From a checkpoint of a small image captioner: decoder width 128, decoder norm layernorm.
Rows from block 3 of the image encoder of a small image captioner, named by matrix and row number. Rows with one number belong to one neuron. Each number is 128 + 24 x the weight over its row's rms, rounded and kept within 0 to 255. All counts start at 0. Numbers have three digits each.
After each neuron's rows are labels from the 100 images, of 14976, where the neuron reaches its highest value: "top examples" is what is common among them; "peak on" is the class under the peak. Only what is clearly more common there than usual is listed. The data: made-up road signs on poles.
# fc1: MLP up (encoder.blocks.3.mlp.fc1.weight, 640x160), inputs 80-159
# fc2: MLP down (encoder.blocks.3.mlp.fc2.weight, 160x640, transposed), outputs 80-159

fc1.196:128123153110102093137106118196147103139120143128145113130123143089102157120139122138154136149106084139106135133104131142116116150148133102158112168140115098121084109118172068139140097177114139129151130093106128140098131126135141150143089147
fc2.196:139126117143146145106168192095111108105131124131122149134116110123138120112160139176141136151162162098155102110161134137162125105114109152098114121144140167138147120140146145089119138115139141141092103149144156118156136138138115117119143137
top examples: brown face
peak on: face

fc1.324:109134112106141122110132110148143110125163124117120168089113130147112147146150084133095096124091095124135116124123140149121144125175134079108088134145116081144141084086140109142163152133112100145112124099122110126103152111101131117144094126
fc2.324:146115150153136127170143168122113160150137163133091108179109118151178141141128134138147116115149129117080121130157153087144143077129109170127128158139112179131118140153142185124111082127116157070148101151125112168150160173142118130139096128
top examples: teal rim
peak on: rim

fc1.104:152087126107133133126143100110114141112103104102126146144107092140139108090106118168089129146143141102087107080110134094122147126128105131154119118109124122144122140120118162098152142141110190134135121145168112159112119099143126117105095134
fc2.104:115106144133150141140089134156115132095088134141146156086113140179140138123129153079102120167162176125100131129124139113104149114147094119118113120126147104132153117188137129148170139144108145169115121138114142118137097126127137122123111123
top examples: 50
peak on: face

fc1.274:115079103102134092120140172166100118095117092149118125107159111106102116129140154176136116100118144150103142151128135136084085093130126071119117135122118110106146140098175116127132121084157127101131128174121153119133124138123163156089130148
fc2.274:112125109133148151080106155145166196131141176094139115116128122141133161129143126132132136122105114130125092126153109113130126115147082118117125146175139150166120148138130173118114099145122141195132161096119098110147136131117109138152065120
top examples: black rim; black face; white rim
peak on: face

fc1.319:086127114171118151120127128080066144101168143112108163142106151091175109126067137119112145108157151111131118095132094124086110152153162127120103130114113118119136146131154116123095108090124090089149166165097157093128087134126125133146152108
fc2.319:162149166086105096162175086144134138135142100122111119152151156130108113066129140142132140120147097096139092131113123121134141120108142107126159136118125108135121108054115081145104158103123153147154150131118126085122138128131092182102188135
top examples: brown face
peak on: face; symbol

fc1.18:104124079133124146160108181113094139128088138133132177094153072137127122151105145125125140126120161162151111088131107133092097136109152131116129150115090173153146091038147172127083134102109117171145139133125158172098125122160108131147121103
fc2.18:131155136105138090121180153097143134140173123109132133103103157093145155094085093135133150142142135141127093153087105144154103116116114083163130107108122113094100106117131071116168127167163107137163181136122123122105133136130120148129183151
top examples: triangle sign
peak on: face

fc1.269:195141102126125109115088095118166138110134154118115149129142151133137140151175123111117131121180114101099103149114104091151095129123123142171129145140126122159167161118146137132143109157155151130154104138149143163105105080081127109176118149
fc2.269:102091154155139136137158144146070182136080108163151132142132128147158146134106151131124128138131115152109091150141114108127142080149125124110085141045149163143147138118113189147099131126129179113124128156109144107124124179150137134174097105
top examples: red face; orange face; white rim
peak on: face

fc1.52:127146154119104116095127134087133144111132128122125158153143108135144132151126092113150155159125106183168096154100125111108114112094125146093133130135105092112159124119080159161166132103111132137117121104118155144112120120100099112103068136
fc2.52:126126128140104118142150107120166144132162146136119142137133124155150122122123175106147173160150138163118118165162110096107135109096098158106144114126101180136115171125144177131099129136156147100127109084146107162150141126144147107134092123
top examples: triangle sign
peak on: rim

fc1.344:140165104147109104123118114153088124119156162103131160120125151160133147126154122142169122144147148146139150107118111127123082108121101112108095140130105143142104109126091165138122124112117146168123126110119135123126114134065121142181155119
fc2.344:134153139136118135076145157114132129142102105149120116143116154103138142155155143123087103112127142121100118104185089167150132124134141097143127112138153172115112133141122133174124158171110129095147099117171107148104128157132154131116139129
top examples: brown face; purple face
peak on: face

fc1.111:118110073143139124108112097148120156116133049133125139131128115194139127128129114163151138133147121116143114144168084126137127125117077106109142186119090126131066124121133167137131186077093099168141159184115118138106141115135136137125094134
fc2.111:115152138138113140117139127128113180159139143128139118131131156095128158127126133115100084117147128154085077157118145128122129104159123104129105108094133181113132168125131101086111054162176119134119120076123092127110130205099143137136079114
top examples: black rim; red face
peak on: face

fc1.275:129118150155135107167147107125131119147134122114093102093169106116171146145103143138126120140137180154114138099130113143053124172129160123139162123103120085133112144126177141108105128091155170154098105107149117150116107084116102148161160131
fc2.275:137163119063149176093091127127175147137075111102140140109103096107127108145106110095121139117134140116158142106129101126162100119136112114125124127110151137135100138095144107111103129121118137142163119097146143154142128153095137126116111140
top examples: brown face; arrow up; black face
peak on: face

fc1.320:152149140105126134131121118113113152150111162076126172105135151131142129143141126097104117118176097147114163094134104114076100156155110128095106127108128145101084122179127146145096155077130107137109101143116123088153105090153096136128178103
fc2.320:125122124126113121127129118096192079111112125169124111136112106092126101118096123128115111142084118099117134148068118176178120117079140100123132142084143151116159099055070112142107159110095129107139141128140104112143116167186153110143138115
top examples: teal face
peak on: face

fc1.559:109131122142161124137174130088105142087078140138122133108106083136151147142115144150147086140094089130111099119129109138143166118141147123118082090113138170130131169108073137125112111107101140122095148152133116134109123088120140124072112129
fc2.559:114090115132155116153090108125106160110146132097137148119161105142141148133108104106120153173101128164094128131113119120113174097160116142125181113127138136127111107174140107148104141144082124146137138134096118132167143130117141132136122081
top examples: B
peak on: face

fc1.323:130165124157146108155129140123137105090106165081168116150138173127133139096135138118130101132138168162119153159152112110162126132172094068117105085095129115127190130137099129154149168118184127148099146111166110120097135123107112133128138075
fc2.323:144137122139109173125119150137113130182089117150095121127143075093148109146140105135163124151120130092119097102113154130123154091118130172122087183134106156143082088121178130104145120160135111128189129167098107130146128157139122141135125171
top examples: pentagon sign
peak on: rim

fc1.77:137116151118127103143071138141131124103129143110110110109175123121136089132119132154174133166140105130179132107129144102119124109112150138135171156164110146095124136107149174146109116097159120138150099116118139168084163084085163078163143096
fc2.77:124102134145110120098130158106092138131156104120111164144113118115117109103112109118090122094127144107126096173161119118112099088176135120118156118128125161150104118181129166164163115149079133124110119120090109118084113096112105055131119123
top examples: 50
peak on: face; symbol

fc1.43:131149126166101108121109090067098139134145150114145168130159130117145126153110138123151089117153154089162127105115108126098115150128088144112112111125140156124111144169103133117121125092134121084119129109106159138179133086102069137102080172
fc2.43:107154129112172109125149144138102122116090112124120144123083131133148118123119172118111127154092101164136142135154136085104124123114104126101109149114140135154149098087104144167076163105160140135144094163154106116106112156098127099157144134
top examples: teal rim
peak on: rim

fc1.331:143091103115126119114136140098114105116096111108097130112153145118125141134162143107177134118162151136080137109115155142099102072139091126121120117097136127100121106123127111141109146099152091075122133134144144126121081127074118179108123150
fc2.331:118134097145122104107170127167094143116148127165111162158100096138151145131134113150104107177175108188141154133149105105149119138126116086102149131093145157128140123082139168119148101182174163132131116127107156131125162158095129102135073121
top examples: pentagon sign
peak on: rim

fc1.216:102158136146154123096105101108077130125080148102109136119115131128171117133085126145161154104146109156078116125121135133089113122153123149112113144113116171100154125140093137137112095125108072134137144176078152129144097113128100140103167137
fc2.216:135142101121130122123139093128136137124128101102138125170121122124137118090102117171132145141114102150120088133126123098095168088136163132099163132085137102149146173045121091136102109134101141202077141163088136109132145120109103133147152128
top examples: B
peak on: face

fc1.180:123083144089124143105080104100097119103082132129141099092138122071133141133103130131142127128137133122122127158195125124096091122172091130144174135160162117130133129113127124069119152104134117113100111132081145123085103080106100144165140131
fc2.180:095110115163147117122145125116076129129150131144107128168106155112152145153095092139099082141140102181125090116159127106129120136159121132095143115104156119119111162114144148145140122176135150151137166133097155116139143133096115096163097148
top examples: red face; purple rim; purple face
peak on: face

fc1.33:074148098133134115137137131133074093106122141130098159142109091145111158148107127087143150134136150169118143122149121146128075125165177132138097117150100094118143131136115167104086114133129118182113137101081167132168146144130086136112162131
fc2.33:109138145104156147164115102112139157134120118122168116157126150065105142129090116189114136084121126136136088119117102156156142138074111150083166141123172156148126098119155112155145110098129150091103154153148108162118136189108152152097135123
top examples: red face
peak on: face

fc1.272:124084173140081123115126138147085115101137116135099126100116082102143102130139163123107117138168115169148148132126141128102103091177118072086134134116145124109128119166093145123160133106104127110170149145116126094064107145136139113132109099
fc2.272:118115130121147143118152129093171133142170146112145130157090115095110128073086126148109118112187115134123171128123133093171152108114134139088147131119125139090105136106133105113097114113133172115107146123136123156092164144101134123160153150
top examples: 50
peak on: face

fc1.621:131136110122151148135088163114086129135117110109082149138129130138150141159111141118163087115138164146147167099113164128085110117154135146141110126104158070130128138132095145144118126127169098101152118122074153131099129137108083154110160131
fc2.621:105114090131112158102148104166090137117091138173116142156100081129130122104160085166080138158156132156111153131197121119125135100155120132090160138076110137115184106104144119156107136138140145138097130142131136147112108145120106148128115103
top examples: black rim
peak on: rim

fc1.374:126100122082154115146095146124091106122111131143100133115160110152135117094134151152141084151115111126091109142120178116153122042109122104151106115094106113126140151111091126146099110082100085117156166140129125117159126070107075136102111137
fc2.374:075114113148113143143179127126082135106147115168140124189110148125146135138103083171106090134151113167120106122146114117137162149202142123074139148106150117121138126104169143137127141183130164134092130145096145130112120146129141106140088098
top examples: B
peak on: face

fc1.115:112114147126193095129112124156139100125164162112117124103159109130148132121162093160097104093120111138123109132114130151122118130125118115156142114180183114117169126119125094167131116114133135126134157091075167137105171129107168120118133109
fc2.115:109119136147123142157136151099130187133096126126149148186133156151139145151148121125154086150140137126095120097108153102156112100114134141079115145154104160133105105116108134143121068115129145103108104110122104116123129118142127113102074180
top examples: triangle sign
peak on: face

fc1.117:126093138090086113122065149113105120108120130126162121086111108131120117113138153144169150141136109112129145133094156133129111102144134115177133128121149156090149088137116129187122128132127104134126143108123104120129143125129116133098116101
fc2.117:114121143144146117105186116135118125129176125141101144192103155133147142163130112155094076142133109167139121124145109122149148138157152095058155140132126167151138140163149172105152096136127139099085091157086166162112090121098120091171090116
top examples: pentagon sign
peak on: rim

fc1.541:161103104095156145120129131106094163120104140136156135141122105089202107191103125134161111124157120076115116136112147088139136110134148143140142160118189127100154129080124158100122102075164140097155133112115120143147122096160122140146120108
fc2.541:087118168152131110150148159147104120101151113100121145131126122154151102124140160124068121157106134155149132150150134112093131138154136142088163133119119147174162131136136139148106130153128129105099154159107140145106097145105137056123152118
top examples: green rim
peak on: rim

fc1.46:115105130146129124121094162130101139120150134108097152104130149176182132099163129146140089122130185152068148174116169131143125094132118107161118118136119113107166174120127134149109127109110092122140152149059139113108125085085083135109137148
fc2.46:110141129146145120113168106140102170093134103141132150165114099154156155145104107156105134137122119148091095096161109069120140077162115148121165152074126141141138117140166149143138122152173128161104112145095141141132100155119116112168111117
top examples: B
peak on: face

fc1.585:119123102110131156090146153155084140138109099112106136132137103146144110111098143122121075132125157118103118120148162113084143079129099143149140141106164073133129127128166126126139134100110147111117143138122154126125135096058140166176176097
fc2.585:098127130125105152147165137147093137093140136182120142140116144127139144155122105166085081142121087164126170133172145111138132095129139126095130145100125145152143127151132171180097140138127142066073093103121144161098118146110115089119077129
top examples: pentagon sign; green rim
peak on: rim

fc1.434:153125120155143136131136127129103126109156137124168141126115135096152163146127158098137117120195137173109140142144132154096140143156112149138107128125140137140133130090188127088074091082111095131191138123126127124130112128154087121154126070
fc2.434:144130132138094147124125158092132113138138123104134133111134153124095111078129095169119118141143149103187134166100124186163135134112119103146158130099146107088102111113077122127122163137136132173120136136176127129103163133107163149108163143
top examples: red face
peak on: face; symbol

fc1.472:115120111107105154107130131156083139141150072171140132127116146148154130107139150140098104108144134135120139124142149150116141144154137163068168118109117156120149082164122147109120113120101128089133145118154132130142122111082074109134147144
fc2.472:118126105108126124177108134107135109088106163149124121166111149144108112136095101091085095102130150102145134150122139129140112084108099138126116114111135084092098121101113115093099162155139147140124179155130102122099113180124155140092116130
top examples: green rim
peak on: face

fc1.558:140132092074099126134124161156119125091164109132091170111142115125154156110145101113119117141140086140108118125146187159068131117181171115104089123132109097149159081138163087130167116150135146103133089104116163122105138134118154117118122160
fc2.558:090103127128130149112118169111123159134114161110127137155117105149133128150089140163140136138093143102125083158166104126173120102111074168091132147153152148116117117111151192118072116104135145112124165119129107179167138142135101120139058134
top examples: green rim; triangle sign
peak on: face; rim

fc1.412:128088129094126134135133130096107141138120102159157110110113076103099099150139105125118089102151112146159119118127149137147095121152134123109104127128088152150135136062143141205147098122146140139130114132136134120094111115129104095120147129
fc2.412:106134136110139121165167144111078091149138075166129131205141150155141143123131117160079128126101110130146125153165154115080133138131119131089139142156154091121154129106158114131135138169103125141069141189115130121122143148050116126119129122
top examples: teal face
peak on: face

fc1.59:128135130124143134096113136133111117100084154145131135119131136111169126115133137117122159146134101141106135100130115122090105120160093123115121132116107154106150149122091140136116128097110082110125152129126138137130049086110090135114195130
fc2.59:129109083133117119095111119123136143106108146107127123176117136116140124110081094176129083123117097174112141160112132111138150100133124113132142116099163111096131174085115099114132089168095155187113160159091111099141170165103112160132121136
top examples: B; purple face
peak on: face

fc1.15:083126118139146159146168161185102120133149109153118118135124138185086121111179107153131147142114129139130130124163171106111128133134132116094105131144124138083095094115118129109136097112115128145138147168162080131120149119066129088144113167
fc2.15:118142109096127139137105169122131100087116115153166103129136124135140094157107135097158117100075165101158145102143140132147146079106138166136132060126076103163119176194117126107118167143129122152144122095129079098136143174136093126116129149
top examples: black rim
peak on: face

fc1.606:119088139130107156096133130188095138120108159152143145139135129128132119165138084130169113117146106142115121114162134165118072143110141149138147142121082133143101118160134138091132088124108159140150137147120165121104096183139099112109142123
fc2.606:164188125129152172143118135082134147138166103085162101129133147136112127072105128144096130123137127124175138146109112140171158126129100134113120129137184078094149117115125127099106162109149122121114172094149126125157131124108154128101137117
top examples: green rim; green face
peak on: face

fc1.363:139066201140141122127113094145112140114133119160117066142121121122127114103121140153131121107157143119138133098090153141097098097137093124123144134074114109152121156147134152132129114164107138123091091124150128142135095092158095143161105155
fc2.363:104077136115140139152122144141104113112093133140148140161131143141165096124144109119089118135143166111176085132117140129143152154156129095096124143173150117141180140148113163157142138125111158153097114101156178112079118109117144108109102116
top examples: teal face
peak on: face

fc1.352:110112126178132115103137137145115132142157096161123142162139157153195134094181113129107108146128126158137162158127114134171144165131124119111080160174125144136153083119118154124090110088142133108115108137090111094098110125076136109178112146
fc2.352:130089150138133155120131125139106108125121164153146134124158114109089135177119134097110132108127129103104118091160128136102145116151142139137158066118144122149105162111148128166097128123141144173158138100157077115155150182166114177123125115
top examples: teal face
peak on: face; symbol

fc1.452:110120127120129145082127137102084092116126128124143152109112162082119159151090111101119072097103119120164145068115114110104132111193118144125128114133160105129145133112155197112118105130134104168115126080124114141119085139119098151135148090
fc2.452:179130147169110098148138133117122184138138164121095104146112132157157114125125134150128118147189092106105161180128125146179125166121111112111138152138137139154099110150121111143137132123129127064179141172162122140096163121128152091135099135
top examples: teal face; teal rim
peak on: rim

fc1.489:161120111129116078107104119140166156090141147084116104089139086125136133111121140133119135124103115170093140155096131153125114121203154095124137147158164140102166114113124130139129115118097141148133098090082142132140121117119132162144116117
fc2.489:139109146127136162123111102136157151105108148116143103164137150161120144148103132126148113150138127100120108095143102111119115067117148133084134143103109181148096144109165123128134103075135130150103109157169137118109130131137124134133113147
top examples: orange face
peak on: face

fc1.192:134125114105150117115087128131093084129083130102153099085110145148109095149132123147147128111124091104102115131077155091091118125144140130149142115147120123098121135091137101133110131075128126115104142070145101166127137098113148140172122119
fc2.192:100104121133137101112148143139079128100170122131127150157120091107174131116115106108107083150135134147130108111148125136169100106171139112078125165093158150187139134149154190113131119174119131096145119169097177125097122153103135100141076148
top examples: pentagon sign
peak on: rim

fc1.278:106132076152142115092137153155141099112135098144102105153141116148161133087164132177078129144101094154128129140159133121124098147155137097126099136125092127136132108119152081115143129166145128121115130160130116102085111130111120125137128093
fc2.278:136097156150124171149120149130177100143119130130117099132153131095130146151149118128115123112120149098118089134135140110124144157131134160125129114142126119100136129122155165051093136129110138114132108129100063129156126133125137147145090132
top examples: green rim; black face
peak on: rim

fc1.164:163144134102119102145148157102118089139147094102152145119127158129137113092152147117150119153149157115141123122118126125137115109149128095103117122133106140170120105106139102143128119134174135123100179142135125111120089083128166120143114141
fc2.164:089105169160130122090108134154124157093125179150085121110099096081143107142130115133102123145155111140118133108129132112105166153156116116135147143105164121094149137153137194129149160137130090093161107157114134145153177169109107113170113121
top examples: green rim
peak on: rim

fc1.510:091132133098141129152116128148133145106154133105110155104141133137078097190106119155091091078111123088144119082136127133137154129148141110091112130107170115172124122131136117139135106125148142144144135081128161120148115124108140091116116120
fc2.510:183126154150085124100148160119098160143129124103116106147085132119158138120133131121091110111124123154155093161182127130141115151113136137119133125160113139136181133138129164106122137129118157088166133185143139139111130122173104104128100146
top examples: hexagon sign; green rim; green face
peak on: rim

fc1.459:097107096163117114155144152139078115091134143125112151165097126178152163152089099104105143125161107135126141098123131138123127116108149135132114139114124097133120146163091144111096158090128108164103138123074125142152168105052125142136137090
fc2.459:132160119119143137150116135126104159154115099124149076114184153060112101125157124147114106083086154141110089131143110133142141169141110146127128120126153118124101116137145137131137134144130120108122090116184119126099129150140148117082141121
top examples: green rim
peak on: rim

fc1.30:141128117121118072165145136157093161157139165143124112130123150078161146139107135100130121130118144112151149102124141126158109149177123086119071132080115109140105094122135088149126110115168108134135128135138121149151111113133183136145119158
fc2.30:114132147107123157125122121107138117115101160140115141133101078140111079116165131142137127153154134099113108133140113113127150110120103150116165139163125176141135131133138148093129129152131156088140113148127173113127156179108083113145114096
top examples: hexagon sign; white rim
peak on: rim

fc1.609:079140109117195136168112133093132163094134127168114100146142095139118140127125118125140083144116088155120110107157108127128090134132111098110103125107122170165125165090075123148118115142113136151165146151141128125161106080093177140081080127
fc2.609:102104109120145129125134086084098169129163135110127143111131122136143140117122097134117151133125130143092087149120113113106181123165148141100170138123147124101127134115167081121124128140084175157076160133085104144123167151109116123158105132
top examples: orange face; pink face
peak on: face

fc1.357:127114141103115129138150144125150125128148123127137121128159145136166115119118156139137146120152153136117124096134160104144104153152168093163158115116128138088182091139131176140130101116138163151089122148111140145099125071106114093152114106
fc2.357:130122124125150151158135140105092106132135112153132133089103149140180117111135129138117110156143150096115141110114118108141167117146114120151135126089154105037131109120126103134110133175147101162125160117099169119122109063114146092148198134
top examples: 50; 90
peak on: face

fc1.475:133133130144158100129153115129126131107155137113140097168131161114123117141140115131106138142149154122197138127134123111142110112091101136164116108124155125140154092120107084125115142117117144135133124119090149134126134096080123124081108089
fc2.475:121152129138120128161138140107110123117104125111160159180147136135185112138155093111114086151117138142090125130152067108108147166152098104093143120161126153101137105121144132142123133129124169115120141119115127138142123106150126120117098095
top examples: hexagon sign; white rim; orange face
peak on: face

fc1.13:138134114118137135149132099070095145109076095123098141125116100112139128163137106156118118152142098149072119141125101148125134115153101099109117118106109127130118164140084131169126157118098081145135130160141130120175154114149120160087081144
fc2.13:110115120133170141167146129110158149121161110151147154156138109156147103108136087144102144162122124141088118132099124090106153115140146136089204146097151136111145134157168118140149098141101147162064144155089146133140130106089097127129082103
top examples: B
peak on: face

fc1.560:161099127113106083138073164143112147113123144119124150105142123141144114128130138137165114130119111128150128100102141172129117128149152150153140129195129182123123118075136149141105102105140150096098119104126132161113176095128161101149127104
fc2.560:104131132129145156149124128108085158134145135135123142138123152168102122102115137119133117149144125094110085140130141101133111104157108122074171116114139109134140114160130134159180096152127127118126163158110147112120121119107155090089082157
top examples: 50
peak on: face

fc1.333:106151166118157128113125108108106121070126114139127109111169093152113145165145092123118080083119148136122122130098103091134110088146134088131150131143123126082140149079125085148154127072082101114154117128144134156115140096121129148124105128
fc2.333:126111128138137119144159101154077111135139140155096126156150160112151137104086113146115154140130111165104110130177142115152131124151100130113150116134142140136117159112146173129143128163129132126117146129089137145113140121055119071136067112
top examples: orange face; orange rim; teal rim
peak on: rim

fc1.121:109156130119144123137162127078102140123118112125138118125080135101122168134123119082104094125160141142127157129174106115109102136114167140120105117098142110159149144159130121109100150102142084156151142148076126135167167110136095157152175139
fc2.121:120139127117155122121122095093155103124152135116109122122120078096112087109118094156148142102127114137133087133078129153159135133120112071113126135141126112117112090114111073151135130128118148157130155141147118129169132191108113159124118136
top examples: triangle sign; arrow right
peak on: face

fc1.93:100112154124155106164112144119081108179118121145102119094163115108202159129096091103117128132143098140121152142159136148077100144140119162135105109115125122128122118107131121118118123116162117109130117146108148109145124103131172112127144135
fc2.93:117142103102173143108137137128153094136113148113139113167144090118121115150109141114125103148121120136134131123145145111115125164126142119123175128131158099137129142050095089156086137144089144125115161130125088108146166171098114144142109145
top examples: teal face
peak on: face

fc1.628:110099118130126154118141153127166092122111128121099117144144091134194122146120106114098142124098131175103129139127119071163115126138139112104122122117131108102113114116132091101119124158142163108082118159132132149131126099126099146131132118
fc2.628:101121154117145170120118118119105082104114118158117133163137172102131130136138121146094123111118139132136120105111145083127123183155125148136137125108152112133134091099132154083130142125112170105130142146066113115162096157125140137143085117
top examples: hexagon sign
peak on: rim

fc1.380:098102174118168107143104143104137120088123134143129060114128093139114101111175136124114102141105165171114117165138142147095160130138122134143141104109169133128141186107136114111137152107098126152142173145121136166113136106077133120093131128
fc2.380:088138108126135130158131110125146165117144130096148157123133125160166162142101072125147163102121120118120152096078101126119129101135124136122140149114148159091093140106191111124109139159136132135135104129105109061182119144109117098159108176
top examples: orange face
peak on: face

fc1.630:133142125120128120128077104123120108087091156106096150092105131122147156180137103101171110127115129120110137132106121121098094144178143128121125147151120131122125110114177150146174122122136112163148075126098141126127137130124111105154098127
fc2.630:105130169164151116132169124118110147130190171106135133153098126140145134154116149121089171142106096112121117134142094105163106077122101142094129154102133191162101158117105192093099097108114130095111162142147150153135165180102131118136074130
top examples: teal rim
peak on: face; rim